Rows from block 8 of a small multi-label image tagger, named by matrix and row number. Rows with one number belong to one neuron. Each number is 200 + 30 x the weight over its row's rms, rounded and kept within 0 to 999. All counts start at 0.
After each neuron's rows are labels from the 100 images, of 14976, where the neuron reaches its highest value: "responds to" is what is common among them. Only what is clearly more common there than usual is listed. The data: simulated telescope pictures of galaxies.
# fc1: MLP up (model.blocks.8.mlp.fc1.weight, 640x320), inputs 160-319
# fc2: MLP down (model.blocks.8.mlp.fc2.weight, 320x640, transposed), outputs 160-319

fc1.509,218,194,228,180,156,192,190,159,177,169,174,191,179,194,178,151,219,225,208,171,264,240,205,154,224,185,251,182,216,238,147,225,191,125,239,195,206,182,246,252,153,168,169,200,159,159,176,217,160,180,204,149,217,179,194,183,213,156,139,216,179,215,259,177,177,172,169,225,215,187,200,206,177,201,175,213,225,187,126,246,185,167,245,223,199,207,260,199,198,223,188,162,174,167,202,180,234,197,223,215,219,191,210,260,228,194,188,212,183,203,228,158,231,182,190,235,166,206,196,219,185,191,238,206,179,202,224,226,191,198,175,176,172,223,195,206,177,212,204,237,222,142,206,146,185,210,255,177,216,203,154,258,236,242,198,231,163,273,184,172
fc2.509,140,188,234,184,179,182,204,240,205,180,180,215,131,151,233,176,200,216,226,208,234,161,201,217,204,194,195,216,236,167,181,240,272,181,202,204,204,256,151,204,232,194,230,196,199,206,159,178,239,234,224,226,203,231,159,176,228,203,227,153,224,238,137,217,227,264,180,208,214,222,215,207,206,218,214,244,220,163,227,166,191,202,188,199,215,198,198,223,215,225,179,223,183,216,193,132,202,191,155,235,204,190,241,192,172,197,212,206,151,182,151,207,231,167,212,138,213,198,210,235,231,244,195,222,191,178,216,265,232,150,199,171,242,126,220,198,217,165,204,179,215,227,225,175,196,194,171,251,230,207,232,178,208,161,192,221,180,217,171,164
responds to: tilted; two-armed spiral; winding: clockwise outward; winding: anticlockwise outward

fc1.550,221,244,205,186,215,261,194,220,169,244,242,248,198,189,202,212,190,188,210,162,229,231,224,167,218,271,161,217,178,227,225,220,121,195,203,219,192,170,119,147,222,250,173,213,254,167,217,182,129,199,213,253,188,169,238,194,195,204,191,154,145,147,187,170,185,235,215,231,170,241,202,213,172,173,183,161,177,181,204,158,165,157,195,199,194,207,253,190,224,181,267,223,183,230,242,166,189,203,237,226,193,247,234,185,251,238,228,170,194,163,183,165,233,278,187,173,220,226,169,184,182,191,187,175,238,188,189,211,163,173,241,197,138,250,219,228,237,157,180,181,156,216,188,194,240,170,217,177,201,184,218,184,190,166,177,240,227,243,187,215
fc2.550,212,219,201,164,222,147,197,179,175,201,162,206,204,167,231,201,183,182,172,235,180,234,221,184,204,130,258,182,175,152,182,204,184,224,190,210,203,203,207,172,200,190,202,157,209,196,173,227,189,169,190,168,230,205,214,203,176,169,190,210,240,223,199,225,205,245,200,187,261,181,173,165,184,200,160,187,197,231,255,140,255,217,231,193,238,221,179,203,177,260,222,218,246,246,201,203,220,206,192,218,211,231,222,158,210,175,171,208,193,186,227,168,186,204,224,242,234,168,225,209,226,240,221,189,208,200,199,198,221,224,144,141,148,239,184,152,236,220,283,196,195,168,235,248,208,192,156,228,178,154,170,184,199,235,200,202,127,150,207,264
responds to: many stars; small; star cluster

fc1.578,189,186,109,220,182,244,197,215,137,181,158,229,193,237,238,177,233,203,194,153,198,211,229,212,245,220,180,195,174,196,218,182,224,158,202,207,222,191,149,157,146,189,176,200,200,146,227,205,201,242,103,194,219,261,175,160,157,262,199,247,188,190,186,216,180,158,194,164,185,181,225,207,236,223,213,281,150,193,228,182,211,216,219,186,252,181,202,211,203,237,232,172,205,171,209,207,169,243,183,201,194,225,284,280,237,187,185,207,143,203,206,201,221,175,173,243,192,225,194,201,224,204,190,201,211,153,137,206,189,248,246,206,205,220,209,250,215,186,211,253,205,197,161,158,195,133,169,193,176,233,188,155,141,200,182,152,178,212,187,193
fc2.578,188,177,199,239,255,189,196,225,181,218,201,199,176,154,189,281,237,208,174,197,179,153,189,190,179,206,228,179,197,154,202,212,138,182,228,151,195,215,227,191,216,250,224,186,140,202,194,210,232,176,175,233,179,212,253,188,140,229,135,249,187,197,227,184,215,239,162,191,192,232,204,205,198,185,222,168,184,243,173,179,180,210,236,220,253,110,192,213,171,143,151,227,211,206,223,220,200,213,216,238,234,221,144,152,189,233,206,160,175,208,188,218,199,238,226,236,276,144,203,196,175,209,179,222,189,174,167,212,165,179,168,216,197,215,212,216,222,173,245,162,196,211,213,187,245,203,215,197,233,205,211,204,195,200,202,220,195,201,170,183
responds to: star cluster; many stars

fc1.464,201,231,176,134,195,211,220,229,264,221,181,205,211,213,216,175,195,193,200,181,208,195,230,137,206,206,247,241,206,206,277,217,166,162,148,155,257,175,213,223,175,161,191,210,133,166,202,148,201,140,196,191,208,219,239,200,204,199,196,216,226,226,214,242,252,144,204,231,208,234,228,193,184,134,179,185,214,231,204,267,220,178,194,222,242,210,177,175,188,186,191,194,194,230,204,189,160,207,217,230,193,231,216,258,219,225,188,213,180,189,191,140,191,165,222,204,190,207,226,211,145,207,156,209,173,230,152,271,190,190,213,247,180,228,164,242,198,212,165,213,215,206,231,134,204,193,202,190,182,210,186,191,221,233,212,189,149,250,182,189
fc2.464,175,167,202,221,191,145,157,244,183,196,141,224,139,247,216,186,193,155,206,180,235,193,218,235,180,162,178,178,192,208,234,234,262,227,248,223,173,269,211,234,220,155,172,207,187,240,203,191,166,177,177,185,186,213,168,194,188,216,214,189,210,208,194,193,193,217,144,223,196,265,191,176,196,189,170,249,189,117,218,144,201,210,182,168,206,220,185,208,246,199,236,172,205,239,230,133,218,196,270,209,202,260,224,132,183,206,199,199,195,181,220,233,217,149,228,199,165,156,157,196,220,170,164,268,189,196,162,218,220,193,220,141,181,187,193,197,204,164,244,126,242,198,219,209,240,130,243,246,174,209,245,178,260,186,201,183,185,239,150,201
responds to: tilted; winding: anticlockwise outward; winding: clockwise outward; two-armed spiral

fc1.542,116,260,207,179,230,171,224,174,212,168,172,195,199,182,195,193,198,198,203,141,240,204,231,212,210,175,242,196,223,194,204,159,185,249,239,223,186,175,216,142,193,209,173,189,187,223,207,181,209,237,203,211,192,131,192,201,209,143,196,226,186,146,201,226,145,184,150,211,237,229,153,214,184,193,216,216,190,166,195,185,247,192,188,228,218,237,229,222,209,185,164,131,183,197,223,201,206,233,201,207,226,174,204,171,199,205,216,235,266,221,206,178,180,190,167,141,181,235,182,158,127,235,186,225,223,196,215,158,187,238,167,183,222,187,203,213,174,199,256,176,236,235,271,244,153,231,225,140,186,194,194,236,235,214,244,208,196,201,208,181
fc2.542,234,180,152,245,170,206,192,220,215,174,252,215,237,198,207,168,237,225,176,144,187,202,181,219,211,226,187,182,152,229,236,191,159,164,240,181,184,202,201,195,186,180,176,136,179,166,154,241,173,181,227,214,249,255,151,195,233,188,206,167,230,189,204,201,180,208,256,158,173,201,240,181,211,225,232,195,183,217,225,170,227,192,275,178,196,250,237,223,221,255,208,204,226,237,223,200,199,154,203,245,219,209,162,217,214,166,237,187,177,208,195,168,229,238,181,201,208,204,208,210,236,196,211,198,161,201,231,236,247,182,247,174,102,244,143,219,236,172,245,170,183,188,203,175,202,145,198,221,197,170,223,141,241,139,161,207,175,180,173,215
responds to: star cluster; edge-on disc

fc1.478,227,253,193,200,210,215,214,175,189,200,227,239,257,202,187,186,213,240,207,229,197,209,194,188,211,212,222,158,210,207,232,146,213,204,203,184,207,208,186,142,195,186,185,189,191,140,145,202,183,222,187,202,199,239,176,241,135,232,210,177,206,214,214,155,124,174,173,207,171,163,145,189,164,193,235,247,183,206,150,192,231,153,244,164,189,223,223,169,178,176,229,232,227,235,216,153,205,196,153,234,193,207,193,201,194,282,169,254,235,194,152,208,214,226,180,187,233,173,200,188,242,184,197,215,216,219,207,154,192,197,216,225,197,182,184,206,207,206,214,239,228,227,175,235,179,186,235,220,174,230,194,232,193,214,176,222,247,220,224,214
fc2.478,186,208,147,201,205,163,200,217,224,163,197,163,167,149,199,245,244,198,249,226,197,184,133,184,156,163,205,234,239,226,191,236,191,222,181,181,182,240,233,237,202,226,240,231,157,183,183,187,209,182,157,157,224,218,183,181,200,197,150,200,197,211,225,192,235,205,198,233,201,203,239,175,203,181,152,184,208,237,169,190,189,235,195,263,179,244,176,195,180,179,168,188,208,171,195,202,192,152,230,186,271,216,215,215,159,154,148,197,212,239,207,162,227,211,159,228,212,195,232,168,254,239,236,288,207,222,191,185,215,172,206,162,196,211,173,172,217,148,235,223,196,173,199,179,248,224,190,174,206,200,180,272,178,204,201,195,166,167,221,164
responds to: star cluster; barred spiral; kind: irregular

fc1.7,160,177,118,241,204,241,245,222,217,215,249,221,187,173,205,185,182,208,193,195,156,186,194,224,213,146,209,230,177,156,175,211,205,237,206,207,222,201,201,190,198,175,207,180,252,234,201,212,176,225,149,234,182,202,285,244,214,175,219,197,150,164,199,152,147,254,232,184,196,226,194,216,190,239,165,234,158,257,219,210,212,197,217,200,280,205,198,210,210,217,232,179,194,211,210,185,212,186,187,216,217,292,189,196,253,156,230,224,210,235,210,148,174,186,167,156,170,216,228,205,172,219,123,213,221,185,218,191,215,189,197,204,172,241,185,145,162,210,242,176,209,217,199,196,193,225,196,221,159,185,214,206,279,215,240,187,208,274,181,207
fc2.7,198,202,198,183,189,203,174,198,242,184,197,222,220,225,197,216,219,201,221,221,205,190,185,207,187,213,171,218,269,172,185,271,225,140,244,162,216,199,149,163,178,173,183,182,153,234,165,184,214,217,214,220,218,202,189,227,172,227,166,160,213,166,171,218,174,229,221,219,210,245,208,224,173,206,198,235,203,189,214,234,212,193,156,168,153,243,151,198,202,214,166,198,173,256,215,226,220,218,237,187,141,237,168,195,245,196,154,223,193,214,212,208,167,173,171,178,226,190,203,177,226,210,223,243,252,211,229,212,208,210,180,176,196,125,188,213,233,160,179,165,216,203,182,182,226,152,188,181,162,259,216,191,212,186,158,218,214,200,193,257
responds to: small; irregular

fc1.635,171,217,161,183,238,221,201,255,190,210,239,219,213,197,213,166,203,192,145,218,205,182,209,162,139,259,175,249,182,206,212,229,155,238,193,203,209,242,244,234,227,206,160,195,256,174,250,162,194,184,195,213,189,222,211,225,193,183,224,175,165,173,207,237,215,264,204,196,194,186,172,214,219,244,226,149,210,203,206,182,254,212,239,175,219,180,213,183,179,211,168,241,210,181,184,201,183,152,149,169,200,222,219,182,194,198,222,211,184,192,218,248,198,193,163,193,191,202,204,240,250,167,244,225,249,192,224,185,189,207,182,219,209,226,230,224,170,192,284,268,198,154,184,148,180,187,164,223,232,214,150,180,215,203,190,211,197,192,220,169
fc2.635,220,210,257,194,183,221,180,191,220,171,203,174,208,174,196,208,240,214,234,217,161,213,198,175,174,236,227,250,204,168,165,154,197,141,209,151,237,186,203,219,186,187,196,255,204,201,162,169,223,194,194,213,194,188,211,149,200,246,191,239,241,218,214,199,217,179,196,170,181,195,145,212,203,191,181,210,212,265,169,199,263,200,205,230,248,161,277,229,213,181,215,184,241,244,254,180,140,196,175,219,194,193,180,209,211,208,183,180,182,157,225,159,209,184,229,196,199,181,185,143,159,256,203,159,227,218,185,192,106,189,258,187,200,182,235,149,234,204,225,153,159,218,216,214,189,224,236,191,182,219,189,186,185,245,216,191,199,207,188,164
responds to: star cluster; noisy; many stars

fc1.26,232,163,241,162,195,210,184,209,183,160,245,212,160,187,280,246,262,197,198,166,175,154,236,172,183,230,199,233,241,163,209,176,250,174,179,149,147,236,213,189,158,207,253,203,224,157,193,211,240,225,246,165,204,189,270,202,199,275,195,221,198,220,217,214,161,247,182,177,215,204,135,226,257,182,168,232,136,209,176,181,172,250,194,199,178,194,171,182,171,167,161,231,164,195,287,145,208,207,168,175,219,218,198,158,248,191,185,203,195,166,214,207,237,172,200,205,237,204,211,187,177,242,158,222,225,183,224,158,205,229,179,198,212,178,153,139,181,213,203,175,200,175,219,219,165,215,197,229,208,213,154,202,197,238,168,215,199,215,224,203
fc2.26,171,237,173,186,114,184,211,157,164,247,174,255,225,180,193,189,178,162,208,206,219,229,156,199,167,197,270,203,177,198,200,229,183,204,251,146,168,194,147,199,207,192,134,148,169,187,236,204,197,156,200,202,214,176,208,166,176,175,195,180,198,238,212,230,227,203,181,175,203,243,196,202,262,199,192,222,195,233,210,153,200,223,217,165,219,134,150,187,161,176,195,170,196,176,198,205,128,174,205,217,198,216,188,201,186,169,188,171,244,167,197,206,214,215,205,179,150,239,222,250,203,184,248,180,188,216,187,170,244,221,240,198,236,258,167,211,185,211,218,165,212,174,244,183,155,223,191,197,227,229,185,204,161,211,163,191,159,218,205,157
responds to: star cluster; edge-on disc

fc1.508,239,214,215,220,185,289,172,210,215,229,188,194,207,177,199,207,148,173,213,224,157,210,193,242,203,212,200,153,186,217,243,190,160,232,253,155,229,197,166,124,222,228,185,172,217,226,173,189,222,192,200,224,179,195,149,192,188,191,198,212,153,206,157,206,212,177,209,184,217,231,185,177,182,211,195,229,186,213,220,194,241,203,227,192,141,237,254,248,205,251,192,209,194,203,207,216,202,210,237,178,156,243,206,222,190,217,218,204,222,212,171,216,229,175,234,170,162,130,205,175,168,202,192,173,239,149,233,216,223,258,221,213,233,241,193,188,231,207,168,175,225,193,239,188,193,174,228,164,248,147,235,157,219,188,153,237,188,235,209,168
fc2.508,212,204,198,178,196,202,202,264,231,220,228,146,219,172,202,126,227,283,246,173,228,198,131,178,222,187,223,224,233,204,177,259,248,235,210,171,181,187,182,210,234,211,188,219,201,170,204,234,226,235,188,199,175,227,268,246,268,237,168,209,212,197,226,126,206,228,255,184,248,180,256,161,130,171,186,178,251,183,250,176,177,164,209,174,209,184,187,208,222,196,187,171,151,206,181,211,212,203,213,262,235,206,219,228,190,197,217,162,182,196,179,140,187,240,194,170,208,200,197,220,205,195,230,228,225,227,235,207,170,154,187,147,200,162,196,228,166,183,151,187,200,198,184,125,240,168,153,203,182,146,169,189,201,201,191,197,208,166,222,199
responds to: small; barred spiral; winding: anticlockwise outward

fc1.492,228,233,197,207,191,192,220,222,203,203,201,215,151,249,184,202,171,163,212,145,187,197,193,220,201,221,175,202,196,163,176,168,191,179,162,133,180,195,233,162,183,235,149,224,236,173,167,194,177,194,207,207,170,227,173,183,160,204,185,233,154,213,163,170,179,236,183,171,168,186,165,191,161,184,238,196,181,224,228,231,248,252,205,192,156,244,253,214,171,267,238,218,178,279,230,190,158,209,188,188,195,202,263,147,218,239,202,303,250,159,148,211,177,241,179,207,174,192,217,204,224,227,236,203,190,214,185,167,175,214,202,234,210,165,180,229,245,230,211,152,202,220,227,179,262,202,258,196,264,198,202,215,237,171,193,194,190,133,207,227
fc2.492,204,195,213,197,182,168,195,224,199,194,263,190,230,185,197,205,171,235,225,246,227,190,202,206,170,205,217,231,179,201,179,181,237,205,155,250,218,234,186,247,166,146,229,205,190,140,206,169,181,187,212,245,153,183,206,212,219,158,209,207,207,212,236,239,142,229,190,186,236,143,185,211,199,225,222,200,218,196,195,218,154,179,204,225,212,172,189,217,208,259,151,200,206,187,150,241,184,208,206,213,195,259,215,206,158,195,222,194,230,192,178,196,199,226,193,160,200,202,176,205,161,201,186,171,187,214,211,188,194,187,139,170,231,255,266,175,152,216,172,159,249,184,188,218,161,192,251,217,175,161,151,214,233,124,222,230,193,204,226,186
responds to: tilted; ring galaxy; winding: anticlockwise outward; many-armed spiral

fc1.527,209,165,172,198,180,203,196,182,169,185,222,183,189,104,207,143,197,193,214,248,157,189,237,192,256,160,240,207,166,192,184,250,207,193,225,203,179,146,191,196,216,148,161,156,221,196,202,244,261,205,185,213,163,224,167,185,183,209,198,174,171,191,220,183,214,188,214,213,194,204,169,265,201,250,172,205,152,153,211,177,212,176,153,183,253,227,216,152,178,221,213,238,166,236,188,202,186,221,215,196,180,141,147,211,252,195,215,172,187,159,181,163,156,199,211,204,167,170,164,221,206,182,173,214,206,217,223,199,215,239,201,198,151,267,180,226,220,152,198,156,191,204,175,178,200,159,220,193,188,211,227,193,235,201,184,188,178,217,238,196
fc2.527,196,195,234,181,229,174,147,244,228,178,266,154,258,193,245,196,194,272,211,193,203,192,209,192,148,133,238,164,197,195,191,210,237,221,212,195,204,239,188,169,204,159,191,199,188,220,209,175,206,222,185,257,196,241,265,193,192,172,231,205,213,175,184,136,174,188,189,206,210,140,230,164,174,248,252,210,197,207,228,173,182,196,236,190,237,246,230,156,192,190,149,193,181,202,150,127,213,255,207,241,211,232,210,174,228,230,147,168,206,189,224,172,186,156,190,196,277,215,167,165,195,212,158,199,168,187,156,196,223,165,144,225,236,133,240,183,185,215,182,205,175,237,155,238,200,209,186,196,201,180,266,189,214,233,170,170,234,195,211,160
responds to: tilted; many-armed spiral; small; ring galaxy

fc1.135,195,183,149,247,254,226,201,227,167,235,206,240,235,194,215,178,151,146,211,180,214,187,236,173,194,175,193,219,201,147,166,167,209,182,205,256,163,156,236,191,224,214,202,175,193,214,173,182,224,170,196,274,233,225,188,228,186,228,254,203,191,266,199,177,184,212,196,213,221,231,181,163,197,204,201,231,152,209,173,213,252,215,163,206,186,178,206,184,238,207,248,189,184,204,208,178,281,252,191,212,254,196,280,181,177,221,183,204,223,251,228,208,212,179,222,235,166,175,202,239,146,181,215,203,200,192,183,230,219,218,245,242,178,229,184,174,224,213,196,152,229,176,199,205,262,198,235,196,202,141,145,215,214,189,244,201,189,196,165,199
fc2.135,215,205,239,202,205,171,190,183,189,203,231,191,192,164,216,161,182,216,172,128,178,189,199,229,195,228,160,218,234,166,188,201,191,199,225,214,245,209,183,196,199,191,234,256,235,201,186,197,160,192,255,162,255,184,205,166,174,201,227,240,217,196,201,221,234,177,249,195,202,261,219,203,221,151,224,215,196,213,152,236,142,234,223,185,158,156,182,214,167,190,191,217,263,152,216,202,201,192,151,196,185,207,148,193,177,206,183,255,229,197,232,199,186,195,202,188,162,207,181,195,202,168,193,172,229,232,229,173,141,214,142,212,173,163,193,229,206,168,199,205,139,258,317,257,158,185,219,217,128,190,159,185,186,204,208,202,163,227,220,133
responds to: barred spiral; small; tilted; winding: anticlockwise outward

fc1.229,197,216,253,183,251,220,158,173,265,233,203,192,181,172,195,252,165,264,212,168,218,135,193,155,153,163,160,180,201,217,206,191,177,207,155,181,203,170,222,190,205,174,192,185,210,138,212,175,188,211,198,164,183,192,237,131,176,199,199,180,161,143,228,229,200,197,228,222,145,178,187,170,280,191,214,196,208,171,229,185,237,212,210,197,196,176,192,227,170,204,180,154,194,214,216,247,220,197,190,183,206,164,216,224,243,143,175,168,187,219,233,142,179,210,234,239,219,230,217,172,215,193,174,152,249,224,239,184,212,238,152,186,231,223,250,223,206,180,198,159,172,244,165,234,188,173,189,205,185,199,154,189,191,202,228,235,244,193,185,207
fc2.229,235,183,217,170,183,210,184,194,227,168,169,208,212,194,204,263,236,206,209,209,256,299,180,187,165,226,225,230,254,214,227,209,193,190,194,217,216,180,152,229,205,180,183,227,247,235,179,164,199,206,198,176,249,203,223,244,199,182,203,198,220,231,236,212,197,221,241,236,251,209,167,232,195,185,234,250,180,230,189,203,175,210,243,171,238,217,202,204,214,183,204,178,225,121,177,208,172,243,193,199,191,174,215,156,190,234,132,175,200,189,169,225,247,190,164,190,189,184,179,278,196,200,218,215,192,240,208,196,181,182,262,222,207,242,209,168,126,158,202,207,211,205,172,223,231,190,189,205,162,165,192,193,204,232,139,172,194,185,149,200
responds to: many stars; many-armed spiral; lensed arc; winding: anticlockwise outward

fc1.600,201,230,174,201,193,171,191,185,159,194,180,136,224,198,173,221,135,220,170,255,190,232,183,244,214,164,170,231,211,238,213,225,160,201,210,160,195,176,220,215,219,215,200,145,226,215,153,211,172,186,169,223,197,183,182,244,252,191,123,171,219,188,242,229,175,185,178,226,189,211,169,204,221,232,194,262,191,183,171,232,220,133,226,184,226,174,220,154,274,206,241,212,210,223,159,257,208,179,235,218,223,203,197,195,185,188,181,211,183,216,203,242,206,213,173,193,255,240,161,184,141,192,236,195,150,215,175,211,197,180,186,199,218,250,184,197,157,181,195,225,200,219,176,221,207,190,194,207,215,184,226,221,214,187,180,166,151,184,179,218
fc2.600,252,226,187,229,248,222,180,185,219,171,194,183,226,234,188,173,280,193,258,269,242,203,212,170,156,144,231,204,206,206,187,233,219,185,206,194,193,150,232,216,186,172,194,194,186,206,206,172,248,181,128,197,195,177,245,196,215,188,241,260,184,193,204,223,223,213,241,230,224,117,206,232,169,241,196,161,199,198,232,198,184,236,215,205,219,257,196,197,182,215,266,170,190,235,212,177,196,217,157,213,223,193,214,242,202,194,152,130,205,249,204,204,208,245,212,207,164,186,206,175,151,162,175,239,226,150,150,196,203,202,214,240,207,204,222,170,212,227,232,138,169,205,213,223,235,240,182,213,190,204,158,223,225,202,203,174,220,202,201,219
responds to: star cluster; small

fc1.154,219,211,132,154,211,178,206,173,186,198,195,211,176,267,178,202,239,240,205,237,187,187,194,210,224,148,156,206,244,233,224,180,168,167,232,184,180,194,189,203,214,174,144,176,183,162,191,155,243,202,234,224,237,227,168,189,181,207,204,193,205,205,256,114,217,200,235,222,187,206,161,167,178,150,218,170,241,180,172,240,266,164,163,205,226,221,186,222,208,195,174,189,193,169,199,210,200,205,184,279,276,225,244,250,210,178,145,236,198,207,195,166,197,151,193,175,169,228,227,180,228,199,171,215,130,205,249,208,156,205,210,202,231,224,187,211,185,224,161,215,179,190,230,155,219,196,188,251,191,149,171,227,178,171,175,174,160,173,227,267
fc2.154,239,124,229,234,201,201,161,216,168,212,198,215,167,186,290,207,225,169,237,176,206,213,155,130,172,144,176,184,190,148,189,180,253,209,137,210,169,177,169,172,177,220,221,171,197,207,217,202,187,197,162,237,193,196,202,241,182,236,253,177,223,270,166,186,229,180,169,214,238,169,235,216,199,153,164,219,200,253,221,198,245,232,157,182,199,206,201,167,157,180,135,266,201,197,208,169,171,264,175,171,181,179,193,213,185,251,229,172,139,272,217,276,169,153,157,230,185,169,196,242,182,209,218,236,238,201,183,232,225,171,217,176,232,210,183,187,202,185,197,195,238,248,207,214,197,201,153,200,212,185,250,213,157,263,176,202,106,165,156,198
responds to: small; round elliptical; ring galaxy

fc1.166,193,200,201,197,190,238,197,215,167,222,186,223,173,219,211,236,187,231,212,227,199,174,149,207,176,178,237,154,188,161,238,215,198,168,198,194,160,227,208,207,226,148,142,162,192,208,206,167,180,227,133,223,218,230,211,237,182,212,282,249,232,179,227,140,177,203,251,158,106,160,191,215,239,224,191,177,174,225,159,218,190,222,221,216,153,252,206,160,233,187,194,185,199,233,136,219,197,203,208,243,222,215,251,177,250,195,196,211,188,167,199,208,170,248,202,238,240,169,147,185,220,199,204,168,160,207,165,164,159,196,206,193,269,239,205,176,163,202,198,195,213,210,225,135,190,202,246,160,268,178,180,180,193,174,219,176,237,243,245,175
fc2.166,229,165,192,192,167,187,189,172,190,164,185,256,215,246,203,206,245,230,255,236,192,168,184,175,210,219,166,206,216,175,201,212,171,186,195,172,174,212,226,161,158,205,216,218,212,195,172,249,224,261,203,240,181,164,173,168,204,216,155,208,195,145,191,180,220,186,168,198,197,172,226,165,207,234,208,221,202,142,191,164,180,163,258,281,169,130,168,211,209,221,178,179,204,226,252,146,200,260,213,192,212,161,192,180,210,150,180,206,154,246,183,202,204,215,180,135,217,165,218,188,182,168,207,192,210,192,228,220,237,229,202,205,179,234,171,222,245,260,233,158,201,186,241,225,214,148,192,195,186,173,235,224,216,177,150,220,213,188,234,200
responds to: star cluster

fc1.446,221,220,199,139,221,265,207,202,285,177,243,156,171,193,191,218,179,200,190,198,203,157,211,249,273,202,154,206,237,179,241,256,219,217,177,200,209,174,266,143,244,209,190,247,178,163,183,202,177,196,197,196,203,194,202,197,175,151,200,190,195,210,166,175,165,224,210,212,238,204,209,255,202,229,226,249,215,207,148,184,224,225,250,184,158,163,168,126,195,216,184,239,237,196,189,223,161,177,218,191,229,220,198,194,201,231,164,226,190,161,153,150,193,206,148,155,175,234,219,163,244,219,195,193,219,230,229,194,216,238,214,164,197,199,173,179,194,236,235,192,189,176,191,158,188,212,181,199,199,227,251,201,222,156,245,161,225,195,170,222
fc2.446,217,226,176,207,235,216,219,203,173,219,166,207,185,236,256,171,229,199,246,232,205,250,190,248,186,192,216,172,180,243,215,194,180,194,191,173,251,167,215,176,203,208,162,212,227,205,156,185,215,235,165,222,187,195,198,178,210,202,194,172,221,164,156,197,155,195,177,184,177,238,233,191,220,206,136,220,189,183,262,180,159,179,184,177,165,151,203,214,204,191,206,201,230,240,176,193,264,148,253,223,170,184,215,201,237,190,181,258,266,210,196,196,185,202,206,180,229,180,124,193,208,162,198,209,201,261,210,222,151,154,227,154,234,168,199,162,188,276,184,246,168,208,216,151,138,169,197,190,223,171,218,145,174,214,228,193,184,173,219,192
responds to: small; bright star with spikes; merging pair; flattened elliptical

fc1.254,231,205,178,243,217,240,206,188,132,157,239,136,215,220,233,204,180,167,241,193,203,239,225,202,160,176,242,257,152,181,188,190,253,156,185,191,257,220,154,181,129,228,206,185,255,179,185,160,224,216,198,131,161,248,154,160,184,196,205,214,205,230,196,191,251,173,182,211,196,222,166,220,202,212,194,204,130,220,217,192,213,235,209,184,162,232,228,214,205,184,222,185,209,239,266,143,162,261,184,232,186,193,194,207,205,226,240,152,246,213,197,246,188,152,205,213,207,197,237,235,218,183,193,269,248,177,195,207,182,196,232,200,204,209,221,222,234,140,177,197,214,231,139,208,177,200,223,168,192,209,233,138,247,167,191,187,166,175,289,219
fc2.254,201,245,227,184,223,129,239,248,234,168,206,155,157,247,235,177,232,150,156,211,218,208,141,168,182,192,161,129,189,169,201,205,198,173,180,186,221,228,182,237,188,134,197,199,176,190,233,203,196,195,253,207,215,157,246,233,196,129,215,215,209,164,178,211,185,200,226,176,205,204,178,143,170,186,190,181,245,202,158,168,208,223,215,227,249,185,188,149,209,197,220,167,160,231,216,202,225,200,205,194,190,239,194,188,231,196,176,196,186,200,197,201,208,175,198,190,229,271,237,215,162,185,140,193,180,187,211,169,201,211,148,213,204,143,261,209,167,221,209,198,206,273,204,212,156,152,174,251,216,208,192,207,207,194,195,265,239,287,174,173
responds to: tilted; winding: anticlockwise outward; barred spiral; winding: clockwise outward

fc1.6,199,197,138,188,158,222,194,183,225,262,190,160,194,180,232,225,195,207,233,149,206,235,179,183,227,138,225,217,183,237,244,160,197,196,208,259,230,193,174,214,197,213,199,193,206,238,192,209,232,205,194,148,175,192,208,214,211,214,185,218,235,216,203,222,244,195,184,236,222,153,202,223,210,126,192,197,183,206,175,237,215,214,184,166,214,191,205,179,180,173,211,171,164,222,225,142,278,214,182,212,251,112,162,147,175,186,187,196,214,224,215,208,219,215,185,197,178,179,218,205,191,208,203,222,180,188,212,210,175,161,210,149,223,161,232,136,203,176,191,269,211,183,193,226,195,243,144,219,161,217,216,167,177,203,153,203,186,208,262,203
fc2.6,199,288,177,219,166,214,197,230,204,257,203,182,172,232,167,203,201,242,184,204,186,217,277,219,193,215,179,178,214,168,189,241,162,221,221,199,199,134,150,250,181,210,183,220,156,162,239,216,208,223,165,232,202,162,248,233,213,173,174,217,222,201,197,227,183,190,246,180,230,257,159,222,194,228,219,234,190,240,252,176,170,183,205,201,202,195,162,246,165,192,261,199,156,228,227,178,191,247,215,201,217,221,175,166,224,233,196,254,274,216,155,192,173,182,211,200,159,216,176,169,233,243,147,184,202,201,211,184,200,207,208,171,169,182,200,205,214,223,226,188,214,221,202,178,201,143,226,181,163,229,238,164,170,212,190,201,215,214,197,202
responds to: tilted; winding: clockwise outward; two-armed spiral; barred spiral

fc1.545,179,236,204,232,185,211,192,192,170,212,193,214,219,234,137,206,183,212,231,181,211,252,230,245,173,229,241,230,163,226,250,204,195,179,210,175,213,216,172,123,209,252,221,178,206,219,177,209,183,223,194,195,160,186,214,211,181,191,171,177,187,173,161,160,173,232,208,190,267,235,170,200,196,216,175,238,188,183,151,201,216,246,151,227,284,233,224,199,195,198,217,167,173,233,268,170,216,251,175,219,170,184,192,132,237,246,238,208,253,162,208,193,198,170,173,210,150,195,181,181,214,204,173,242,213,152,195,205,145,219,198,240,213,180,229,187,281,152,257,138,177,212,217,183,190,221,202,138,188,172,233,211,253,257,183,202,216,193,211,190
fc2.545,194,175,172,196,163,160,229,192,193,180,205,257,189,187,184,218,201,152,206,209,214,177,182,158,192,194,178,180,231,207,210,181,187,250,240,236,243,179,225,243,214,173,150,179,150,233,204,157,243,175,252,160,296,233,205,195,233,210,192,184,202,158,206,186,231,223,198,164,196,244,209,206,224,221,175,183,231,189,170,205,193,226,205,207,201,200,237,134,191,236,170,217,177,220,167,211,232,168,192,250,238,256,172,164,187,187,235,217,205,230,219,198,208,238,197,110,216,174,166,143,211,198,197,217,178,203,267,214,232,238,146,217,235,247,187,217,136,215,201,214,187,213,208,211,228,154,251,190,161,178,216,207,193,185,195,195,176,261,192,167
responds to: many stars; small; many-armed spiral; round elliptical